{
  "model": "CTC image transcriber",
  "hidden_act": "silu",
  "mlp_ratio": 2,
  "fused_qkv": true,
  "parallel_block": false,
  "inner_norm": true,
  "widths": [96, 192],
  "nesterov": true,
  "final_lr_fraction": 0
}
Rows from block 4 of a small CTC image transcriber, named by matrix and row number. Rows with one number belong to one neuron. Each number is 500 + 40 x the weight over its row's rms, rounded and kept within 0 to 999. All counts start at 0. Numbers have three digits each.
After each neuron's rows are labels from the 100 images, of 14976, where the neuron reaches its highest value: "responds to" is what is common among them; "colour at peak" is the nearest of a few named colours to the mean colour under the peak. Only what is clearly more common there than usual is listed. The data: numbers of one to four digits printed on busy colour backdrops. In brackets: how many of the 100, against the usual share in percent.
# fc1: MLP up (model.blocks.4.mlp.fc1.weight, 384x192), inputs 128-191
# fc2: MLP down (model.blocks.4.mlp.fc2.weight, 192x384, transposed), outputs 128-191

fc1.321:537594490527517470419503554498512482591580449444453520504578517467567585492497500447535450521511517551464416461541458544409504554529544518484566514480547501539493509472518502490580481496535467
fc2.321:526454492513542483473429517609549532501494517443483531476481513483395510558502571454492516514511503475527510473548451447471480540491529492542495554517553495544470602481428474478480517559482561
responds to: on a plate (100 vs 40.3); length: two (52 vs 25.2); red ink (28 vs 8.4)
colour at peak: grey (84 vs 27.4)

fc1.300:560505491490558546488508455487499490508559518520502413559577528449495496480528496477531485478541488497562469519457506545495420448504566482487472418521447496471439540516474524455491560547537503
fc2.300:471541445500550537524525505512511461504492537487514481565513535541518559519514484528441526483516491539454538507590485468512500491534463571526469464495512476479486504435460456396492504515397468
responds to: length: one (53 vs 24.6); first digit: 0 (28 vs 9.8)
colour at peak: grey (56 vs 27.4)

fc1.219:461450558465553506508539552488531421519521517547524532498447474569535483470444490545471460511413500551533460496457520502566586513457529432523519526554495527524510548553490443471534501602514448
fc2.219:437505427505459490499481534531421451497421474501485468480519540479485503485557503499571461534508505449502440508447580475520450512486511457484479510518418535499466471481517455524507503520516545
responds to: length: two (52 vs 25.2); first digit: 1 (28 vs 10.1)
colour at peak: grey (57 vs 27.4)

fc1.105:457466486558491508448502516474499515490510532512486546515422466490455519478490515473592416495467480549561516535494501430477528462495556500549519546565627616515521525547431533550432493419473468
fc2.105:569525526522512597548502517517487560561514521445478474492469500528512508507530551530509546547425502417510480452605504568487476563500506449437502506483494430579454488533461486504552548520562493
responds to: the digit 5 (48 vs 22.7)
colour at peak: grey (64 vs 27.4)

fc1.16:433471448470596490527520522478468525492437487498477460502437436512485495471443488515632510565457510449537472465480527528472467478493456484454536478514482454510578558464450505551463503501509426
fc2.16:485471515524444463552476483462560497483512491567529522495492548494542483487451491533523478466473429582506452541528506443480546537488478483491483508468526561473486510484506483598526525474500459
responds to: the digit 2 (78 vs 22.4); last digit: 2 (37 vs 10.1); first digit: 2 (33 vs 9.3); purple ink (25 vs 8.2)
colour at peak: grey (60 vs 27.4)

fc1.77:565487446514504518459541442509481604468547519534565528422434521504497463496564481498457497492525507511501505497504478443526481517517530483463471464476460550511483531451467464534499508525496491
fc2.77:572534479495470457517526573490470505511474536481567488457566387484547509522447489538462466504467487489539453494470441482442581487460434497496568534508484482438463451538499512558514501435469426
responds to: on a plate (83 vs 40.3)
colour at peak: grey (57 vs 27.4)

fc1.7:504507472560488542485489481523509529529457537401517482562492547518498498422466477483545534571524482480415519458535454504525544482483551491448564495484493528526530526562503514547456531464448479
fc2.7:422505479470499534502487515490532549540438535593508569511525527517511531491550491533446445506536534453634512469482498538495504516481510539511490491528518501538478521469552522550559525524485489
responds to: first digit: 7 (30 vs 9.9)
colour at peak: grey (64 vs 27.4)

fc1.363:513504521492451513489549528460479487480474524562454445541512484495512538496540565514572422482447543449529499466494512534492478497492522526490579513466535495497498462547534472539590488539498553
fc2.363:542438515466542465579419519524633508565485502436450553518533524457486435508430503554500416512501515423482522445533490494527411431492490460486532476531541564469448470534511578519472507448507471
responds to: length: four (83 vs 25.2)
colour at peak: grey (57 vs 27.4)

fc1.139:557489412534511518499474538487452459496497520478479468521433487493470496513512508498517474489499473510569467570475535497623546433486520521532509499561497505517480516491518477542510445515447582
fc2.139:517471524475520421515437448508505472474538531500504504513538507504477452582510505540458620470518504459492507435487489444489512483498541473486505494456526479491441507543576570546524538451446473
responds to: blue ink (28 vs 8.3); last digit: 7 (25 vs 9.9)
colour at peak: grey (63 vs 27.4)

fc1.365:462495536425525530497505507481518516524539463475479481449519483585565552411496487551523484562486543576495540464424439494600531494478553493490537516496469515443481534489502563503555574430478512
fc2.365:446553517543526442532561509554455479481553574511446525428482509458450499562509538494496518413561498443531485526518530498468505484487517489496496436484516501501521574538510470500436502569527463
responds to: last digit: 8 (31 vs 10.2); first digit: 8 (27 vs 10.5); white ink (26 vs 8.4)
colour at peak: green (26 vs 2.1)

fc1.223:504497441562490435487507446471569493459477408493474480452479473452481488534514555483523561532532504501419514535515451616480547549495526497414495509496509478492526508541498434469571428503487535
fc2.223:534452454442462505495423528535519468494474454508495440491483548508516457435507478487493503557487377511455490495516486473523437420464494548511557445494544510488495505489498487483487451472538435
responds to: length: four (85 vs 25.2); the digit 6 (52 vs 22.9); the digit 8 (49 vs 23.3); first digit: 8 (26 vs 10.5)
colour at peak: grey (59 vs 27.4)

fc1.136:457485454454473550508494545528441534514531505468445490531482544541533503511524494460533506556517432506519509491514483490483512501560559480521442533507575547477460541518482511512416521501513452
fc2.136:486478512480435515508521549472467498495500441541535468531519426498504530519472512544511538526471499475410475477498455545486427475470497525438494534486406490613495496428505450506485473573501544
responds to: length: four (60 vs 25.2); the digit 2 (48 vs 22.4)
colour at peak: grey (59 vs 27.4)

fc1.38:465538549515501393488554516391512475480451527472496438553455484473410526461457447467492482462459432516449503564466479435483449512517581440546536495509476554479526511532530538605425461519457489
fc2.38:564490480487429423451493514469462489519539545539557531478581497501527492461542565471541498511435506508587495447482560499496492484532444412427483491552506456516448465478407478479495482521542485
responds to: on a plate (90 vs 40.3)
colour at peak: grey (64 vs 27.4)

fc1.301:488459491555422501525510413497527539481492624487530466495496496457501455498545545534514500504500471444535512500457493517554468521493490501522476491482471551496424523551515516525589493461508559
fc2.301:439538517524599536481506547513495517503447480506455522475533482481516515482507409502516498503469469567466559534499456529480521509524621519501519545468531484461522605502509485507493546575444494
responds to: the digit 7 (90 vs 22.5); last digit: 7 (46 vs 9.9); first digit: 7 (39 vs 9.9)
colour at peak: grey (55 vs 27.4)

fc1.252:456503495466478570456541434494513594504433527447456509460543518543419559491456512536496459525454490503554453572469479510551487491644506497460438545542525544488461453537496480532477510491526499
fc2.252:483490423595535487562416474535523419374474504460466526443487467496457431498460484562516515508551487488516554469453516507482519471496518447465522575516537496488560487525487568523509525495477477
responds to: length: four (77 vs 25.2)
colour at peak: grey (55 vs 27.4)

fc1.6:522527487581429486566481458528526448443537522463504543478575462474568524517523481498412448425471513536588451512449516527504535547582469497471515497477465528525487452533428508499544485490459530
fc2.6:535487520492542565415559547426493545513411526538419491534451548546458500502463486538535517524512471548445493445465540496548510456420493499442535480531530546462474509473488470542462527450496562
responds to: length: three (50 vs 25); the digit 8 (49 vs 23.3)
colour at peak: grey (56 vs 27.4)

fc1.32:529461498549443490482487471535536472544549413489467521496531568512505524478494529460531479517507465554496516475478454593487517469434551482534494488564544454499470542485518442500474492523483558
fc2.32:517476476488533469511496504473506477553460468435439447455486529539469598539497536477487481451535502535516515503497495444492552499522505564478499519442483457464521484503525519501503426546433503
responds to: length: two (56 vs 25.2); last digit: 6 (27 vs 10.1); first digit: 8 (27 vs 10.5)
colour at peak: grey (57 vs 27.4)

fc1.243:487516562485517507521526581541479552487545475495522471495513545504534520552484440547501501454557554511546480522459492479516564479516541467456538587484514504497563511503542465585478563455591502
fc2.243:573504484537533449489458494486529541477418491529492516469523476509544529509531579492481507506509458491519486517567528548511450522504530436627505482499488493598520500573492513541560511471444517
responds to: the digit 0 (51 vs 22.6)
colour at peak: grey (57 vs 27.4)

fc1.335:560498530463515483475409497501490506504499552515472500572466463476510586492504490487501480473533467452530505535501529454477546475504514504472505517527570472523491448420483454459485487557576453
fc2.335:518530521513504533571510507435560466528546413487477500448497445537476431461507507484527481496514485459581495496437473529487490461469492508495515501491475407495495551509456568509510506531388520
responds to: length: two (52 vs 25.2)
colour at peak: grey (55 vs 27.4)

fc1.15:497481538495527493472480438539505512491522494499469492497501483485576531475494462563582508502530431506526512467495474483478467419532552539450548581474487467401546550486526498588434535472558570
fc2.15:565577496488494562470520469479504522508464494464500456557526532558481543553606655494509523477494463555494566487507461484502463468536551474480454460450506496405556549555531471550482489471497428
responds to: the digit 0 (71 vs 22.6); length: three (52 vs 25); first digit: 0 (37 vs 9.8); last digit: 0 (30 vs 9.9)
colour at peak: grey (55 vs 27.4)

fc1.133:526542484510492490545485479490516488473436476412367532452524525541506467447455483560486488537447494462537524566491519623499546513580501465502525545573519515515515489464563518566515514517528494
fc2.133:533484446525544553554469463486508522471520476475474483506501472456417554540492472487424510507543491488545516452491507431419503464526517531490444482503408522548550465520488557514529442539511509
responds to: length: three (66 vs 25)
colour at peak: grey (61 vs 27.4)